Rows from block 6 of a small image super-resolution model, named by matrix and row number. Rows with one number belong to one channel. Each number is 128 + 24 x the weight over its row's rms, rounded and kept within 0 to 255. All counts start at 0. Numbers have three digits each.
After each channel's rows are labels from the 100 images, of 14976, where the channel reaches its highest value: "responds to" is what is common among them. Only what is clearly more common there than usual is listed. The data: numbers of one to four digits printed on busy colour backdrops. In brackets: how many of the 100, against the usual share in percent.
# convs0: first 3x3 conv (model.blocks.6.convs.0.weight, 80x80x3x3, each kernel summed), inputs 0-39
# convs1: second 3x3 conv (model.blocks.6.convs.1.weight, 80x80x3x3, transposed, each kernel summed), outputs 0-39

convs0.42:094085146146121183117142125096108144134124132108130093119159135125150116115143131156163137118107109164094089136112159151
convs1.42:167125093132125110132155119168161134126127132148112143161140109124158154107140159178096129162116131134173132155112122125
responds to: white ink (28 vs 8.4)

convs0.21:117199141101133126114147104120147090123113104143130105124116126152100139111100132118104107126112082117131144134171131111
convs1.21:150130159132133148130099134104116134092153120179128176101152165108138162164124108146146163103147151157135103084134124105
responds to: length: two (54 vs 25.2); white ink (51 vs 8.4); yellow ink (31 vs 8.4); first digit: 1 (29 vs 10.1)

convs0.59:100163134126134139107137162132114139101156134110096108083159145129140124138151096090083123088132154120132111160097081095
convs1.59:148085129114120106130119126093130136107129138187097097160114096130151149140116173162139145177133157117121143157138132126
responds to: length: one (51 vs 24.6); black ink (49 vs 8.2); last digit: 3 (25 vs 10)

convs0.30:088126072065117123134120122149143175134098145138135129108113176146109121151122138141117143131139119107120136145080124098
convs1.30:131118186194115115121102137101138120121161125107105125138104116125114119125121108151157097100093147153121143095182148149
responds to: bold (76 vs 46.6); yellow ink (35 vs 8.4); white ink (26 vs 8.4)

convs0.34:090128072082137106098146126151129127111094144114132125101121129133146110131133106148145087131129137129172140083075125146
convs1.34:096156168143126119149175141122149111144137130101167119163114124109120123115112149111082155101136141121131114154170120154
responds to: length: two (64 vs 25.2); yellow ink (46 vs 8.4); white ink (28 vs 8.4)

convs0.47:141137179184134131117178124138122128109120142129140115166107139080089133146146097117111134131096132105135105072125102162
convs1.47:074139127109113132132102151128126125138102107154147141078108150181177114109117141128139123118138128118125122116173132099
responds to: length: one (54 vs 24.6); first digit: 6 (27 vs 10.1); first digit: 5 (26 vs 9.9)

convs0.2:142121147132124142123080133135114093104109076188145144131151129143101118165128065123134084107138130117151126121144120116
convs1.2:136129122122122113127088147115083100139142175104154143115170173086092145121103165164126098149112124125073130103152142140
responds to: length: one (76 vs 24.6); the digit 7 (59 vs 22.5); first digit: 7 (54 vs 9.9); last digit: 7 (49 vs 9.9)

convs0.38:167097163090105148139167148104134129130124102084121132130085121119141148134114113160125143113136141137109112140149133152
convs1.38:085180114179137132149081099132090105150117103139125126128160165145124119128125132095120140123128100116137138131107120107
responds to: bold (87 vs 46.6); length: one (53 vs 24.6); white ink (45 vs 8.4); last digit: 4 (29 vs 10.1)

convs0.44:079135115067129145118154114109113116194141116148119122153125104122131149110158136153115095122133106148112130134119139147
convs1.44:108110189121143128123083120138165141084141110096137158115141162142116127131157162155155121137144172101169142150152128091
responds to: length: two (51 vs 25.2); yellow ink (41 vs 8.4); white ink (32 vs 8.4)

convs0.50:128158093153151119133120127136102120118086148131140157128116136128128131091129112084081108083138106129115153140180113102
convs1.50:098086139118122116118105116169165144130151110152137100093112139146149174125101090149143150155119129129137136165106108147
responds to: bold (87 vs 46.6); white ink (39 vs 8.4); yellow ink (33 vs 8.4)

convs0.9:146137131072175121145157117090127116106134091165103146095117100125152107092162119108085129133142140124133140107100146112
convs1.9:135130130103172130153125144133140102092156099179134114127096114121119035140128119119139123132158104129128148119105122136
responds to: blue ink (39 vs 8.3); purple ink (26 vs 8.2)

convs0.70:078156174116126158110088149109114121131137079124187103112141160135112103146145147133124040121126114138116140059107132127
convs1.70:105189123100134120143143141156078129133103103116155160131074100117078106158127116133109115118138111149138112091107154092
responds to: bold (81 vs 46.6); length: one (68 vs 24.6); first digit: 7 (38 vs 9.9); last digit: 7 (34 vs 9.9)

convs0.35:160107129152146131110117115127125118120141101158127133101152087131180138098119129141120135140112131126146175200147119097
convs1.35:116125095169136106146145143127118158094108113124108114186090144125062147108132114141133136110113125127113076144156168152
responds to: white ink (42 vs 8.4); yellow ink (35 vs 8.4)

convs0.48:159150089138145112131126134114127109119092147114155111117177145109138091114130129125122156104153109118112187157152145138
convs1.48:163122125189135143113119111150130120132145156117127192146101101129120154142119120125155111183093145164181123136119088123
responds to: black ink (34 vs 8.2)

convs0.78:127145068143146111132133117094159159135107105119147115117131086103114135122147146117122153145128164093168095127152107132
convs1.78:124122155105118138114136169106184121121115126121102098151118181149105152135137129152095127132122129140141141179162122199
responds to: bold (78 vs 46.6); white ink (58 vs 8.4); yellow ink (25 vs 8.4)

convs0.56:139142086130164090133079102130117144100155105141129082119115161100172105140133157112130138158106135121116156104112139132
convs1.56:101132180098157142125145139111140115144128152105087114108136131139088138096167131111155091139137163123163123107131118194
responds to: red ink (48 vs 8.4); blue ink (26 vs 8.3)

convs0.53:122116123165130096123091128146124100116105121200119110108165101132085099141169106156118097125138146145123150146150167135
convs1.53:120148174152124126119172164066130133150173129149151138155143120141103174124127114119061141117111155133119155150118130148
responds to: first digit: 5 (37 vs 9.9); last digit: 5 (27 vs 10.1); black ink (25 vs 8.2)

convs0.33:053102125146126130119114123115147143111092148085095167141182139107181133168072143144114118124131101129100093185165112124
convs1.33:203122120130121093147153116125102127094154123151137133113123082131099115130172097105132125108138133126146144095124129177
responds to: length: one (60 vs 24.6); red ink (47 vs 8.4)

convs0.28:098166119173129114122145119132101095114145158103179123097124099157142124115193142140114137138113145132126118137133135119
convs1.28:152097174155147163135108113154124128103183147157127141097103069120136155182132124153131169113142153100144114131152142145
responds to: white ink (35 vs 8.4)

convs0.32:138116133125139152103093131116155099094157117105122139160098132188196143100179126128097141107145156142132096138076158092
convs1.32:142155116111124138158163135169097174130126142118137135171134137072048097102073151142167106129124113130137129124124107151
responds to: on a plate (76 vs 40.3); white ink (26 vs 8.4)

convs0.23:114125136091134135101138095157117166106114127173092086102122136135149123102166127103100147130098146099133180126179089105
convs1.23:170149100154159123132136126121146116136111121080076122118123137124116121121062142118115075110157095098135115151060126170
responds to: bold (78 vs 46.6); yellow ink (40 vs 8.4)

convs0.8:135113158113127072116140123135124131146153104117111122138177091161131111161138085086137119105124143086121132129141155122
convs1.8:094129067124144132137159116113133087151118149148140113123110145094153110064135140152126154129137116116132115115142149148
responds to: black ink (30 vs 8.2); white ink (25 vs 8.4)

convs0.22:091119150110120098129141095140114178172120129146181100109111092144175157122105152144147105131089093120197109103128108117
convs1.22:131148089175136156140114107135158092107172127151082103142130140157120148113176126164112066133150151133088117143122110155
responds to: yellow ink (26 vs 8.4)

convs0.40:098141140111111161134119192155106091144123154145138136143126134127176155123099123133088108107140131128118068116115108157
convs1.40:125116107102131126123125107127141168125112122032098142123151152116097080136155150126117147151120109113136125120093149098
responds to: white ink (53 vs 8.4); last digit: 0 (28 vs 9.9); last digit: 6 (26 vs 10.1)

convs0.4:114128129130145175118102107113120102119099107150134063133092120130126114140142125153133078131109122142135072133142119091
convs1.4:138159109091119086129089151133139112097142141099154153133169118135153110147051137122152101134136125148143116114099132157
responds to: first digit: 7 (34 vs 9.9); last digit: 7 (27 vs 9.9); white ink (25 vs 8.4)

convs0.62:119127090143146158130102124136117139158174132152145149132130116095163119088115113142132105137104131121143121103100096136
convs1.62:132183132094117144141129118137134100140099127116085127092131132145134154154174140135107141134142116111100096117127154117
responds to: black ink (32 vs 8.2)

convs0.79:168171165154134141124138127113068097127156122111062119155150124113124134131097144136117127128118149135084119120154124145
convs1.79:114192171135121138121135157090155101092142141135140137200145129110132143147091137128122141101141139106102078130138138153
responds to: length: one (59 vs 24.6); black ink (39 vs 8.2)

convs0.46:087129142141138149147143069176091072114155120178114163118155120155091129144133109123111121095119133112128151154124114170
convs1.46:108165117139128163139147147140140158126120115159109135078201132132131110134103128076089152158136119137116143123171095119
responds to: length: two (51 vs 25.2); black ink (44 vs 8.2); first digit: 5 (29 vs 9.9); last digit: 5 (27 vs 10.1)

convs0.10:123116090195148176127140119120114138097086107120121111135142086124198112093144149125139135155115105149137182195087134114
convs1.10:127119137116122130120084149178151169140145084153118088121159168107119138163112132093112120165113151115175144134149125131
responds to: length: four (53 vs 25.2); black ink (36 vs 8.2)

convs0.43:100128129118121096121167140149126091118127124114086094176112094135136130135151141127115123099131159131121128128070162108
convs1.43:126139098126133124141191129085061169088137148144161149196099087158109156114114150150154098142148154141144116103106155132
responds to: black ink (44 vs 8.2)

convs0.14:066139143147152157126112157114110161127106058134188102127107142162115084145127107101124040102115137144119174117145120138
convs1.14:097174137104124140134134117131104126157093140118143103102144103083098118161125113093091187119157115124124120123087102122
responds to: the digit 7 (56 vs 22.5); length: one (54 vs 24.6); last digit: 7 (43 vs 9.9); first digit: 7 (42 vs 9.9)

convs0.36:118140147117116096116112117103111166113139120122148129138082119144141170081122128062161135120100135151083148100156127126
convs1.36:143101105179141155131138147175140114128097120093092127135128129114080102137173132168122140143132128117143102090145133111
responds to: white ink (35 vs 8.4); yellow ink (29 vs 8.4); last digit: 1 (25 vs 9.9)

convs0.31:148132147156143146134114159106109115111154078091157146130109171094143136095147150052099098151145127149117110114097120134
convs1.31:099131135100127127128149128164151112123107148128122148110098123136127093148067102152141134113124138097122135137185129118
responds to: bold (90 vs 46.6); black ink (46 vs 8.2)